From a checkpoint of a small image VAE.
Model: 3.63M parameters, 48-pixel images, encoder arch convformer, encoder norm layernorm, encoder activation swiglu, encoder patch size [2, 2], encoder depths [2, 4, 2], decoder norm batchnorm, decoder activation elu, decoder widths [48, 48, 96, 192].
Rows from block 7 of the encoder, named by matrix and row number. Each number is 200 + 20 x the weight over its row's rms, rounded and kept within 0 to 999. All counts start at 0. After the name is the row's rms in percent of the matrix's.
# pw2: token mixer project (encoder.blocks.7.mixer.pw2.weight, 192x384), inputs 231-307
pw2.99,097,172,196,206,198,216,217,154,199,183,195,187,199,201,201,196,202,201,197,187,204,219,191,172,209,219,181,219,206,208,136,200,201,195,222,206,207,213,213,186,208,246,190,205,175,164,223,211,191,212,211,203,213,209,172,197,215,174,185,196,221,206,214,194,202,201,208,186,221,212,198,192,188,217,194,206,192,181
pw2.100,102,224,212,207,197,186,185,199,202,182,194,177,185,202,199,203,205,198,170,215,213,215,204,168,217,197,197,202,165,206,183,224,192,219,207,208,202,186,200,229,186,190,208,210,218,197,196,193,184,186,213,228,178,208,200,183,187,189,229,188,221,203,205,199,204,203,194,217,248,154,202,218,211,194,190,210,195,188
pw2.101,093,194,210,211,189,213,194,184,236,221,142,208,211,208,201,209,183,210,187,204,217,178,176,220,203,207,191,166,205,224,205,224,203,208,189,215,223,192,181,226,209,206,203,217,174,215,186,186,203,194,219,220,214,209,200,207,206,169,212,216,242,175,173,187,214,217,191,219,209,170,181,196,209,193,225,188,188,233
pw2.102,095,196,207,212,220,210,208,176,217,207,227,224,176,233,208,186,241,169,189,210,195,198,190,164,218,222,211,231,191,166,207,159,212,206,204,208,199,207,192,175,211,158,181,204,197,201,195,199,218,196,194,181,216,181,213,213,230,173,185,231,189,203,257,182,187,246,213,189,187,214,198,226,218,197,185,231,197,218
pw2.103,105,224,190,164,211,240,203,205,226,211,163,221,178,201,200,188,185,191,180,214,189,210,212,193,211,212,192,180,276,204,203,200,193,207,220,201,210,200,201,221,208,186,224,210,212,200,205,167,159,182,199,208,207,229,223,201,204,167,204,176,237,175,206,193,187,216,163,199,175,202,207,185,198,184,193,198,228,203
pw2.104,094,191,200,178,196,192,207,236,219,223,199,188,210,198,201,188,210,203,184,206,198,164,196,187,193,210,161,242,201,170,218,149,214,174,178,198,194,198,188,212,224,216,213,175,190,198,198,190,202,201,178,200,186,197,219,191,189,196,232,228,227,196,213,181,201,170,201,206,194,191,210,248,187,166,197,173,212,210
pw2.105,094,202,210,174,221,200,203,203,190,172,201,200,231,192,196,186,215,187,228,198,219,224,202,187,203,199,211,223,170,199,168,194,206,195,182,199,190,172,171,191,192,178,220,221,205,192,199,218,189,219,228,201,203,198,198,176,218,226,204,195,135,216,207,181,224,183,249,219,191,216,203,234,226,193,173,211,205,196
pw2.106,096,185,220,223,195,202,244,240,200,179,203,216,168,179,179,175,186,184,192,199,199,207,205,205,187,186,232,197,195,245,188,219,190,225,242,179,202,208,166,199,198,217,163,214,227,214,196,212,181,192,200,189,209,198,203,204,171,179,203,177,149,214,200,182,174,175,209,213,221,214,197,193,216,210,171,252,192,242
pw2.107,097,190,190,204,195,198,219,183,193,214,172,189,159,184,215,212,216,189,185,225,168,245,184,172,200,194,183,217,226,218,161,212,194,216,189,196,162,166,233,232,207,245,161,189,210,187,205,194,200,206,216,237,195,173,199,203,217,210,183,179,194,179,198,202,174,198,168,198,197,173,193,188,197,206,186,225,224,206
pw2.108,097,161,186,224,215,189,205,198,198,181,191,202,190,212,190,202,215,204,195,206,206,169,201,206,213,209,184,186,230,176,215,183,189,246,181,202,195,191,157,221,176,163,228,216,184,154,209,167,184,213,215,217,205,236,213,199,181,212,212,216,191,193,175,223,205,172,206,237,170,208,196,205,158,168,240,190,179,193
pw2.109,091,177,196,201,195,251,206,193,197,224,206,208,188,252,195,250,179,253,213,178,193,166,171,186,201,196,218,224,250,220,229,209,171,186,195,218,202,190,170,202,196,188,230,185,183,181,221,188,189,183,193,213,219,191,221,203,162,214,203,208,222,183,183,198,232,197,176,186,211,174,188,212,189,177,191,193,226,167
pw2.110,105,215,193,223,205,176,204,226,192,218,196,210,220,242,203,184,208,185,207,188,222,215,212,184,209,214,198,206,174,181,194,220,208,209,200,170,177,186,206,173,194,188,228,208,169,245,195,191,186,197,156,197,206,201,166,186,216,165,207,212,230,197,181,191,203,183,204,188,182,200,190,168,197,220,239,238,182,220
pw2.111,105,197,209,191,214,184,216,232,228,188,246,203,186,233,196,212,207,168,203,199,201,171,202,168,197,201,173,207,191,189,236,199,224,211,178,204,190,191,220,158,186,211,183,203,167,182,202,212,215,192,216,205,218,184,221,177,244,226,209,204,212,197,237,254,206,217,184,196,212,198,191,198,204,214,243,202,200,172
pw2.112,104,198,198,203,197,172,212,213,209,190,158,213,221,233,221,212,185,207,189,245,175,164,204,207,204,218,218,251,194,247,160,168,187,219,180,185,177,197,189,189,191,179,207,208,197,219,199,176,177,214,208,214,213,188,180,149,213,191,168,174,197,210,203,173,216,212,178,185,188,202,198,212,183,198,200,219,222,197
pw2.113,098,173,188,203,216,224,205,202,179,198,201,196,158,172,196,196,217,195,172,234,155,184,238,197,214,192,221,201,216,218,185,212,216,215,222,202,199,209,173,221,215,168,181,205,210,202,204,216,205,203,190,208,190,163,220,231,197,217,212,204,201,220,207,222,197,221,181,159,217,168,196,194,199,194,198,205,182,185
pw2.114,092,185,191,215,206,192,227,229,177,194,180,216,178,205,200,165,186,210,196,174,184,194,174,228,211,197,203,238,216,231,195,213,200,199,207,215,219,190,180,213,182,204,220,187,202,159,194,176,197,207,212,191,201,181,211,201,204,175,202,249,216,204,215,224,184,144,188,173,218,150,199,219,237,174,229,193,178,169
pw2.115,098,179,208,168,196,230,253,183,192,202,257,196,239,171,199,275,195,187,208,189,186,213,218,210,203,198,204,196,242,225,160,205,215,192,211,201,213,214,216,197,190,182,179,200,203,251,202,206,211,210,187,203,156,188,185,204,177,220,175,198,184,198,210,175,191,195,229,177,213,204,190,215,232,195,155,206,177,194
pw2.116,093,218,217,175,218,210,200,232,178,208,209,202,206,184,185,180,179,190,159,209,167,186,197,187,214,245,196,166,179,240,169,187,195,168,190,194,172,192,176,241,191,187,196,212,221,189,204,227,186,191,174,195,180,177,195,194,211,190,198,165,198,173,214,197,171,250,185,186,210,163,192,224,200,227,204,189,189,198
pw2.117,097,220,196,205,201,247,190,172,207,205,154,215,191,204,193,213,175,217,208,200,219,225,198,178,192,203,238,190,234,250,185,210,166,181,199,220,232,181,189,216,190,215,165,216,183,196,210,212,205,207,195,209,212,186,178,215,204,226,198,179,233,217,187,165,185,215,233,208,182,211,187,203,206,172,177,190,222,218
pw2.118,097,210,226,197,197,214,199,163,209,212,191,192,199,220,189,184,215,204,210,208,202,222,202,186,191,222,244,221,203,216,196,192,189,204,207,184,211,178,217,189,202,189,187,181,209,234,214,162,218,194,216,203,194,214,204,215,195,199,168,203,173,203,195,178,172,202,205,185,214,190,200,226,211,211,176,213,190,193
pw2.119,093,200,211,214,203,232,195,179,213,240,222,210,201,226,191,216,188,207,202,213,198,199,200,214,192,186,163,184,182,175,220,181,211,226,227,215,252,214,190,199,218,207,201,188,186,221,194,209,194,209,167,200,180,201,202,209,214,179,202,187,219,227,205,228,163,225,172,189,191,231,216,176,196,196,217,188,239,193
pw2.120,096,198,200,235,194,171,192,205,194,248,190,202,195,169,219,189,190,204,222,221,217,226,149,263,217,207,186,208,196,211,186,186,191,160,213,189,168,192,208,206,171,213,226,211,194,199,219,186,210,219,217,187,212,243,216,233,211,236,230,272,226,189,217,161,210,208,226,185,242,218,193,212,199,163,186,234,178,192
pw2.121,105,205,199,192,214,183,219,160,200,198,188,168,159,158,205,228,219,179,205,206,187,217,203,192,205,211,211,199,170,142,215,182,203,217,203,205,135,203,235,196,217,200,221,189,222,192,225,215,215,199,179,179,210,176,171,177,204,199,206,194,152,182,206,172,172,220,192,210,209,198,200,207,223,230,164,188,172,216
pw2.122,090,213,222,194,223,182,172,194,203,195,240,235,210,212,192,190,185,163,217,163,206,243,206,226,205,200,176,203,163,214,199,216,181,199,174,178,234,258,216,201,209,207,204,170,194,201,209,191,202,220,209,191,194,196,180,202,197,207,228,181,210,204,172,220,237,219,197,186,188,185,204,192,210,192,206,219,208,202
pw2.123,098,195,190,210,203,219,166,199,197,170,191,202,193,201,214,193,205,216,202,170,197,186,229,194,202,174,229,225,208,249,207,196,189,225,182,207,194,185,219,188,192,209,185,221,173,181,200,180,166,200,187,179,210,192,221,219,212,206,199,208,213,224,183,208,213,197,174,206,208,176,204,191,203,195,250,223,220,207
pw2.124,103,219,179,205,197,196,211,192,186,232,216,185,187,185,203,194,201,202,187,188,213,203,215,228,200,202,211,184,187,224,180,209,179,209,190,229,171,201,197,197,172,190,178,175,173,169,187,201,178,206,192,218,240,168,182,183,191,204,190,199,179,236,208,186,211,191,170,199,222,243,208,209,215,215,159,211,159,206
pw2.125,111,210,207,212,194,194,201,191,190,202,250,197,206,184,211,187,194,153,210,164,171,212,197,187,199,200,188,174,174,226,205,204,168,196,187,207,169,209,191,223,213,235,192,203,190,228,199,213,212,219,227,210,193,216,202,199,196,205,193,169,194,192,216,210,218,195,214,196,210,178,208,179,184,198,253,210,170,203
pw2.126,099,185,209,174,200,201,216,193,188,200,270,219,199,186,216,221,207,179,219,192,149,228,180,229,199,179,232,196,201,236,248,193,179,190,171,194,211,170,213,206,189,226,195,196,198,173,219,219,237,188,193,227,244,191,224,197,186,199,198,192,160,218,196,195,197,191,220,206,213,187,192,203,200,169,217,198,257,175
pw2.127,096,159,212,191,186,219,226,212,206,227,221,200,191,203,213,177,215,201,197,199,190,215,208,192,195,191,227,216,208,180,209,206,183,184,186,192,180,212,211,181,207,239,206,190,223,202,206,162,187,183,232,171,202,229,213,210,214,198,222,221,203,202,232,197,183,223,214,210,207,185,205,211,209,192,181,230,191,203
pw2.128,089,161,205,175,184,181,195,190,204,185,248,208,186,195,216,174,231,214,221,179,217,171,187,226,193,208,199,190,163,195,209,201,199,217,178,170,230,189,180,197,213,172,175,195,221,185,200,200,210,213,199,201,149,209,211,212,205,207,212,177,204,195,179,171,240,215,179,210,194,216,196,213,246,191,222,197,165,197
pw2.129,108,219,215,221,204,199,199,176,190,184,231,206,214,222,216,199,189,226,195,253,242,210,224,260,193,200,182,224,202,216,191,195,203,199,174,206,222,178,192,170,231,166,216,202,174,198,207,182,218,190,198,214,181,216,203,202,162,200,190,167,237,202,202,249,188,218,212,203,213,169,193,184,218,205,185,195,190,173
pw2.130,098,235,197,182,224,179,198,198,198,197,152,208,201,172,200,199,218,177,200,194,178,209,183,192,206,207,220,194,179,202,198,216,204,211,226,179,160,219,184,179,192,243,212,203,238,173,207,221,187,182,204,189,201,170,205,205,250,157,183,158,169,199,214,216,181,168,196,224,178,182,190,199,197,199,250,183,222,214
pw2.131,098,216,194,170,218,216,197,207,216,221,222,196,206,213,198,192,209,197,235,199,185,185,215,235,200,206,136,168,193,193,180,234,203,176,206,187,219,209,207,189,164,193,194,184,189,187,202,224,217,195,172,198,243,213,176,208,193,184,221,188,169,198,202,213,221,197,198,178,230,218,202,195,196,155,173,178,165,223
pw2.132,104,235,202,220,208,221,201,216,210,185,205,197,208,196,211,200,195,187,195,200,190,202,165,205,196,191,195,176,206,161,230,201,213,204,182,180,165,197,223,180,211,209,204,202,163,191,216,218,195,195,153,185,222,187,190,175,193,192,182,211,188,199,193,208,195,252,223,209,206,213,202,158,182,242,230,215,168,218
pw2.133,098,190,215,203,192,207,208,218,197,214,207,185,210,216,213,155,188,195,175,223,188,188,175,229,206,189,236,183,180,183,167,200,233,169,156,254,206,234,225,226,207,198,241,207,203,203,207,188,210,195,181,185,226,205,183,187,215,207,190,185,196,195,208,252,186,220,201,229,209,206,207,207,218,180,218,204,199,216
pw2.134,101,166,200,217,191,199,189,193,197,196,190,178,176,202,213,204,202,165,187,183,164,184,209,244,184,203,227,179,212,218,186,197,213,213,209,209,211,200,208,192,166,179,189,186,172,159,197,213,188,215,248,187,231,206,210,207,177,204,187,219,182,183,247,259,197,199,215,213,179,173,210,168,211,193,177,215,182,204
pw2.135,101,201,209,200,196,170,183,202,187,208,200,200,200,201,215,156,188,213,176,213,221,215,178,161,202,202,211,187,177,233,181,226,200,166,204,175,183,203,217,216,201,155,187,196,180,235,204,190,192,208,206,218,207,163,168,209,210,201,171,233,174,226,190,176,220,196,212,213,222,221,197,239,194,189,217,219,201,196
pw2.136,089,206,212,214,203,172,208,219,208,224,213,196,217,198,207,124,149,213,217,217,192,207,192,198,197,199,181,205,197,212,166,209,209,194,183,191,210,234,157,188,209,179,196,194,199,228,208,191,204,216,182,214,224,180,184,255,206,210,185,225,225,193,187,182,201,181,217,160,199,194,215,242,194,212,219,225,215,200
pw2.137,098,215,218,212,189,190,198,195,205,180,231,198,195,207,189,207,205,226,203,193,183,222,182,190,185,193,195,189,253,223,207,257,201,208,211,214,197,228,207,174,201,182,198,188,199,191,195,188,215,230,220,207,224,172,183,170,165,208,167,152,224,200,216,203,191,231,198,197,211,196,198,195,173,215,181,202,190,194
pw2.138,103,200,189,192,202,198,224,211,195,168,188,192,175,212,197,208,178,175,233,205,214,171,194,165,199,183,210,201,214,184,207,206,212,206,200,197,190,211,198,195,160,206,168,229,200,211,202,195,213,197,203,213,203,194,201,246,198,213,239,225,206,206,177,216,243,211,237,204,190,174,212,208,169,202,203,187,199,185
pw2.139,094,199,190,182,230,223,202,224,197,219,202,218,232,239,192,230,179,178,212,204,226,205,182,201,216,219,185,195,168,187,194,226,205,216,141,207,215,193,179,204,170,176,234,209,209,241,211,209,209,202,185,206,200,182,207,195,169,186,209,216,201,208,187,199,202,197,193,181,172,191,191,218,243,200,214,161,188,220
pw2.140,107,196,184,192,215,199,161,188,182,189,177,193,210,181,197,209,192,206,229,206,226,233,199,224,204,194,210,207,232,210,200,206,219,194,198,188,190,186,209,193,184,189,176,214,186,190,199,211,188,207,232,222,219,205,239,214,195,191,190,189,169,212,205,196,202,228,182,192,225,227,195,208,193,188,201,206,204,192
pw2.141,115,207,203,180,207,211,201,205,213,218,183,218,207,225,196,203,220,237,195,179,223,223,156,217,206,183,183,190,183,187,181,224,216,219,236,184,199,164,202,227,180,193,177,215,175,215,197,177,218,181,196,188,211,192,193,151,214,196,231,236,164,202,184,168,207,212,202,205,193,215,187,204,212,173,158,219,211,214
pw2.142,100,208,207,202,198,237,183,192,203,213,212,155,193,211,191,217,177,187,246,228,193,177,170,194,198,192,187,228,179,174,195,193,184,191,208,202,152,190,202,260,198,194,189,197,224,197,201,236,189,215,198,233,199,213,172,197,206,166,196,181,212,194,194,189,211,213,206,215,204,225,206,178,210,209,198,186,203,190
pw2.143,112,168,192,168,193,187,205,215,197,196,231,203,200,202,204,164,213,181,189,221,201,187,219,200,194,207,176,183,166,222,235,199,213,228,187,190,222,217,196,187,198,194,216,182,179,215,202,169,192,184,230,218,217,207,216,215,201,173,189,218,230,197,209,207,181,194,168,224,179,183,202,168,203,208,255,229,218,178
pw2.144,097,171,213,248,215,263,233,199,192,189,188,201,179,192,195,231,201,183,225,175,205,217,226,203,191,197,201,172,203,223,205,224,223,230,190,189,219,209,207,226,204,177,174,226,194,190,197,209,210,176,220,208,207,181,203,232,231,196,197,195,175,189,195,153,177,247,169,217,202,183,189,220,213,172,189,201,200,216
pw2.145,103,195,195,197,194,217,210,228,218,221,254,193,195,229,198,175,204,174,185,188,183,177,201,198,204,182,198,150,201,167,148,215,163,207,222,204,231,197,195,238,193,193,222,194,226,193,191,227,216,209,212,162,214,212,198,188,185,219,204,206,181,220,207,197,197,209,180,241,231,210,213,192,175,227,237,202,195,182
pw2.146,100,172,198,228,202,222,182,214,190,235,187,222,193,174,175,198,173,178,182,171,176,202,214,180,197,182,229,173,196,188,177,230,161,216,188,226,223,213,212,192,226,216,206,195,201,167,206,202,200,175,199,207,241,213,208,186,203,189,185,215,214,200,176,218,205,206,200,206,218,215,192,192,165,212,219,183,172,206
pw2.147,106,202,206,176,209,214,201,221,199,204,148,226,205,186,180,191,212,226,190,230,203,198,188,159,190,209,145,215,202,176,211,170,201,188,214,213,196,162,170,218,172,202,206,210,217,184,199,204,201,216,187,182,209,198,217,196,180,196,187,236,184,209,229,197,189,223,213,198,154,217,205,234,176,200,196,200,221,198
pw2.148,101,178,174,202,218,163,194,192,205,194,230,203,156,191,193,196,189,181,200,203,233,182,204,204,204,192,191,208,194,188,210,207,218,211,225,216,210,197,190,194,183,222,228,202,230,191,182,195,197,195,187,238,180,223,184,189,194,207,209,148,221,187,182,175,212,176,174,189,197,202,217,197,168,240,228,196,231,210
pw2.149,107,211,194,187,200,224,224,171,191,233,159,186,184,146,204,171,206,202,169,230,229,189,240,184,190,192,214,184,205,193,214,209,169,192,231,174,188,160,178,181,191,171,205,221,182,179,195,185,201,226,192,186,191,194,208,193,186,200,186,227,147,203,200,199,202,156,194,180,204,182,219,211,193,201,167,219,226,205
pw2.150,109,190,221,197,183,189,189,181,194,182,216,189,234,213,224,224,186,240,186,168,173,182,201,183,199,211,168,243,174,187,220,211,176,188,193,202,234,218,213,179,187,238,196,212,218,170,204,194,197,204,189,196,222,186,196,201,222,196,185,218,236,206,209,246,226,202,205,210,224,213,186,214,184,202,188,169,209,211
pw2.151,098,187,198,190,208,190,175,243,184,241,164,171,206,168,196,181,213,226,198,211,210,233,236,213,197,205,223,205,210,231,217,240,208,177,190,203,254,177,209,173,172,161,185,206,217,201,205,206,202,192,202,177,188,174,179,194,217,171,203,191,202,192,210,203,194,216,211,184,238,198,193,168,208,214,194,208,172,209
pw2.152,100,170,194,201,209,167,217,171,197,181,228,182,200,189,197,197,196,203,212,208,213,207,216,142,203,191,187,221,212,224,230,182,175,211,203,182,204,191,235,211,215,217,204,189,189,186,198,204,201,194,210,191,188,233,211,224,192,217,199,141,186,203,184,158,178,168,204,204,164,201,205,210,216,189,160,201,218,218
pw2.153,101,195,202,192,197,187,190,189,218,176,205,190,224,199,213,196,197,180,202,198,225,215,207,210,202,190,211,185,205,168,212,206,178,157,203,195,179,211,221,183,187,161,154,214,183,216,196,158,210,191,172,211,160,191,212,216,196,189,205,200,183,190,223,156,180,180,205,183,197,238,197,219,191,220,160,209,197,212
pw2.154,103,218,221,187,211,200,193,239,208,196,159,197,197,202,183,180,195,200,208,196,199,182,203,227,203,164,181,183,218,207,193,179,221,227,199,200,204,209,193,218,199,165,204,210,181,207,191,189,226,202,212,197,216,196,233,201,177,180,188,174,181,188,198,214,209,217,195,210,227,213,194,220,199,205,224,207,211,214
pw2.155,104,175,192,211,210,169,197,208,190,191,171,179,188,186,206,204,203,216,182,222,231,228,176,220,211,221,209,232,192,191,153,205,181,181,202,192,216,151,221,167,236,227,170,170,205,175,203,194,227,178,190,206,208,193,193,196,184,193,221,262,208,214,194,205,239,226,224,170,189,182,189,204,182,203,185,198,186,204
pw2.156,098,214,192,180,205,227,185,224,218,245,205,204,221,200,187,236,193,221,178,224,204,172,195,195,206,177,185,201,184,191,207,165,209,186,199,175,220,189,219,222,238,217,159,185,225,199,205,196,216,202,178,184,197,190,198,210,186,158,197,181,207,201,180,202,218,193,195,190,193,221,202,222,207,181,194,222,174,214
pw2.157,095,189,243,214,207,203,223,238,209,194,189,210,202,176,197,219,195,212,231,186,203,224,186,189,213,205,183,207,243,190,206,165,220,188,206,227,222,175,190,200,224,175,217,207,175,180,201,191,187,179,186,192,221,244,204,183,197,200,165,181,209,194,224,225,161,150,188,231,216,221,185,226,194,191,195,191,201,202
pw2.158,094,245,188,181,198,212,197,186,210,210,178,193,187,224,188,203,191,268,180,172,208,197,187,210,201,180,188,180,183,222,179,212,218,199,181,196,200,221,229,204,190,193,179,207,214,218,203,232,193,184,213,201,174,203,197,203,193,167,221,152,231,197,219,213,194,186,193,197,200,178,198,175,210,196,215,192,199,198
pw2.159,098,215,201,161,193,152,180,169,187,199,191,201,200,212,217,217,187,178,199,192,188,221,209,193,194,177,155,182,178,219,203,205,177,205,242,195,207,228,176,215,209,196,215,182,175,204,206,209,223,188,199,193,223,178,214,171,226,187,238,185,158,208,224,201,197,189,173,195,211,183,198,182,200,200,207,204,195,189
pw2.160,106,196,216,187,189,219,191,176,216,189,183,176,195,225,213,178,220,229,223,231,241,194,154,193,189,206,216,211,188,175,202,213,194,193,188,206,209,196,220,197,183,195,191,205,211,201,202,200,183,214,191,198,183,209,201,200,211,185,196,208,197,195,206,161,208,177,199,216,196,225,204,206,162,224,192,210,210,179
pw2.161,099,212,229,189,195,231,189,217,203,226,209,202,177,188,185,228,170,205,202,185,192,204,199,177,209,199,202,183,214,201,233,191,187,201,220,188,178,211,217,212,233,166,202,214,204,161,199,191,203,193,187,191,176,176,198,184,200,187,165,173,219,209,247,220,189,216,233,243,231,212,209,230,182,182,258,187,191,203
pw2.162,102,179,198,220,200,159,212,186,187,198,184,186,202,174,206,206,208,168,197,211,196,166,168,202,213,213,227,213,191,209,192,178,176,170,228,235,229,223,192,214,202,203,194,175,207,183,201,191,190,200,211,229,228,212,214,187,191,188,223,250,223,209,202,226,204,200,218,212,178,196,204,212,196,195,196,180,193,218
pw2.163,104,223,222,237,201,191,203,196,198,230,221,212,222,175,193,216,195,220,208,181,158,181,196,205,198,210,212,241,252,174,236,181,199,193,205,205,199,193,173,193,216,231,206,180,161,177,206,201,190,209,191,193,201,200,263,217,180,225,193,205,222,213,181,205,187,229,229,203,123,218,209,216,225,177,207,178,176,181
pw2.164,094,203,205,215,198,192,213,203,208,205,211,231,175,196,216,187,198,165,186,175,210,205,218,177,205,177,182,188,208,225,199,220,211,188,248,179,180,215,193,220,185,216,156,218,230,226,197,215,212,226,183,226,201,190,233,203,185,200,221,193,191,206,197,234,193,182,201,179,210,214,202,201,199,199,246,199,195,214
pw2.165,092,215,183,203,186,193,170,181,179,155,237,205,217,171,171,208,227,198,200,199,190,224,185,207,194,230,218,230,193,235,190,202,175,192,212,176,183,193,203,200,197,247,177,202,198,195,197,177,179,211,229,167,149,196,197,191,176,221,191,201,223,211,220,169,226,156,214,207,194,161,213,189,196,227,172,200,207,201
pw2.166,097,203,203,218,191,213,207,216,197,174,183,191,171,242,221,205,217,218,181,214,201,220,202,206,199,217,160,192,140,214,198,238,220,211,198,203,235,196,226,204,175,199,226,205,223,194,199,216,198,216,226,207,201,194,176,194,204,189,212,244,246,188,223,207,170,180,201,198,257,199,200,164,211,219,203,201,162,209
pw2.167,094,216,214,203,210,187,178,223,191,189,202,213,222,194,212,202,197,196,187,218,173,236,151,164,207,200,190,202,195,220,191,194,182,200,213,214,191,173,179,235,174,191,232,199,210,186,200,216,220,218,205,157,232,237,203,213,193,213,221,167,172,214,192,210,199,198,200,189,195,193,200,196,213,208,173,226,203,206
pw2.168,108,224,187,171,221,188,187,171,210,220,211,222,224,180,198,168,175,214,216,190,207,155,211,210,208,196,213,203,252,196,232,175,217,184,199,212,216,200,176,198,197,192,190,181,173,243,199,163,195,202,184,224,182,183,227,165,212,205,185,203,182,196,202,229,203,242,191,221,201,197,198,225,194,215,213,181,188,197
pw2.169,100,208,197,187,210,193,173,218,207,236,245,214,182,231,200,226,231,160,208,207,191,204,196,213,196,213,193,184,190,197,217,220,188,176,193,233,187,194,195,199,212,212,207,205,195,158,214,187,218,192,142,182,209,196,204,235,215,217,194,186,212,186,209,262,211,211,157,191,195,162,195,192,196,227,204,174,177,216
pw2.170,092,225,185,226,189,165,193,189,178,220,182,179,200,209,206,186,209,191,154,192,213,208,195,183,200,199,183,168,210,180,211,192,146,188,232,180,136,212,225,230,159,200,193,207,173,199,192,211,195,197,179,220,189,200,198,224,240,210,201,213,188,195,190,207,204,198,217,209,205,186,204,210,204,204,185,195,216,228
pw2.171,100,166,184,203,197,144,236,198,195,230,214,185,189,177,190,180,224,218,166,201,189,178,170,157,205,184,196,200,198,200,208,196,202,205,201,178,177,220,183,154,222,190,192,198,211,202,201,188,171,215,211,203,219,175,210,213,201,188,187,181,190,205,209,216,193,175,218,205,174,208,206,216,182,167,202,205,214,190
pw2.172,089,190,202,193,204,229,218,209,202,197,189,204,190,191,220,253,216,155,185,190,180,231,198,204,202,210,215,173,169,198,203,241,188,230,177,210,211,184,186,197,207,237,182,204,208,175,201,225,170,188,215,205,202,173,182,215,209,213,225,186,210,225,214,194,184,193,203,202,201,190,200,186,190,213,251,218,209,195
pw2.173,097,186,168,187,213,186,202,197,195,204,197,212,191,207,195,212,196,222,201,175,178,187,216,204,193,212,195,221,229,208,203,202,195,232,241,219,212,222,186,202,177,203,214,172,197,216,210,186,222,201,162,206,167,189,182,181,231,210,204,209,193,189,192,215,208,220,161,185,214,190,201,187,235,210,207,167,179,207
pw2.174,093,232,189,194,208,212,212,197,202,200,197,211,186,220,186,199,225,173,193,220,221,171,224,205,186,225,192,190,206,236,188,176,205,174,211,212,185,194,211,191,227,238,171,175,204,189,194,219,222,214,210,198,213,184,209,189,179,167,217,200,186,192,199,237,191,205,199,212,219,192,209,148,207,205,192,194,199,197
pw2.175,103,219,215,209,196,197,169,195,222,203,187,215,192,201,212,237,215,166,195,211,231,191,180,197,199,197,219,177,173,195,207,207,191,185,151,217,221,237,163,191,218,178,203,207,193,228,192,230,194,202,170,206,207,187,211,187,214,204,206,173,223,200,168,237,226,181,218,177,183,224,192,225,204,202,185,216,204,209
pw2.176,095,175,195,220,208,202,230,148,208,212,188,224,199,217,189,208,169,182,224,208,242,184,204,258,202,206,233,193,205,233,168,182,222,179,186,196,198,190,211,164,192,213,208,202,152,204,213,182,167,197,184,199,169,180,210,213,200,177,182,193,184,206,193,207,219,192,197,239,185,232,203,206,223,204,200,192,228,179
pw2.177,095,204,218,221,195,239,194,190,190,228,149,232,200,187,214,237,193,186,188,194,208,245,196,199,198,203,208,260,233,204,186,181,198,192,221,186,222,183,218,164,201,235,181,179,183,190,188,193,219,190,156,224,195,175,180,198,183,180,203,191,226,211,211,213,162,210,222,203,157,204,195,192,186,225,210,217,206,229
pw2.178,109,215,179,190,214,210,184,213,189,194,175,183,223,220,196,184,217,193,204,172,191,208,209,220,219,224,185,164,215,183,225,262,179,203,206,224,222,228,215,181,224,221,211,202,195,210,201,200,196,201,264,187,217,211,176,204,236,195,203,252,173,209,213,205,237,166,197,224,211,198,203,184,226,206,211,209,213,196
pw2.179,093,239,223,175,204,201,216,206,171,208,183,202,195,207,187,207,203,234,193,192,184,209,244,202,198,202,190,182,227,177,243,223,222,190,191,200,176,227,200,192,169,203,222,196,223,200,195,183,205,198,198,200,221,190,176,206,163,205,216,165,130,192,217,183,190,169,200,186,190,202,196,184,195,183,216,179,197,183
pw2.180,110,213,204,155,210,191,203,192,203,223,218,189,233,229,200,197,188,227,228,227,178,176,182,223,199,197,189,266,218,174,206,174,210,178,210,207,205,216,209,217,200,199,205,185,187,219,184,202,200,216,189,225,195,187,188,199,188,214,208,185,197,200,205,236,236,234,204,207,178,183,212,220,234,187,163,196,219,207
pw2.181,097,165,181,210,195,190,181,199,189,197,201,202,167,184,176,190,190,167,206,194,214,178,200,190,181,220,207,157,180,225,208,217,212,188,208,168,208,196,205,193,234,194,221,222,196,276,180,222,203,194,237,204,198,210,154,225,200,245,183,193,181,211,206,198,200,187,201,192,217,212,210,178,211,237,237,217,207,226
pw2.182,105,250,189,216,221,155,174,198,179,198,174,210,211,200,210,193,230,192,198,208,203,210,219,192,212,224,237,189,182,184,194,160,188,208,216,189,219,191,210,243,231,205,216,204,226,222,202,203,237,189,198,195,199,179,201,228,192,180,178,235,206,203,205,211,221,202,211,173,183,192,205,200,207,190,178,179,211,170
pw2.183,103,195,219,210,205,205,203,166,211,182,198,216,225,159,205,172,193,188,230,192,212,181,185,184,216,202,163,161,192,206,210,184,177,177,207,197,196,178,197,196,211,206,206,192,212,238,198,205,160,184,212,214,189,185,211,205,234,168,221,173,218,185,179,231,203,217,186,190,206,219,195,203,212,210,251,163,191,215
pw2.184,097,233,219,213,188,217,188,219,202,183,191,195,153,222,205,185,233,189,240,194,183,180,206,161,199,195,189,229,191,130,182,183,210,222,189,176,203,192,191,173,190,220,147,164,216,203,179,203,179,208,157,186,222,212,223,210,224,215,211,197,216,220,203,195,174,203,176,207,225,182,210,211,213,166,212,213,177,198
pw2.185,095,197,196,255,197,165,166,168,197,172,213,220,196,212,186,221,236,192,192,186,192,184,219,273,200,223,219,233,204,188,180,220,175,191,194,179,229,189,212,167,196,190,182,193,213,207,204,208,223,194,213,250,203,223,158,186,216,199,204,196,206,211,204,252,183,233,208,199,172,212,191,182,214,214,232,200,200,182
pw2.186,097,199,183,230,218,187,195,196,206,184,165,199,200,213,184,180,196,204,201,187,215,165,201,204,198,194,198,170,230,214,182,197,196,170,215,196,193,232,173,203,213,176,183,192,206,180,200,191,181,196,178,229,169,200,176,198,210,188,151,264,229,165,169,182,201,268,229,195,208,206,187,153,194,237,170,187,211,218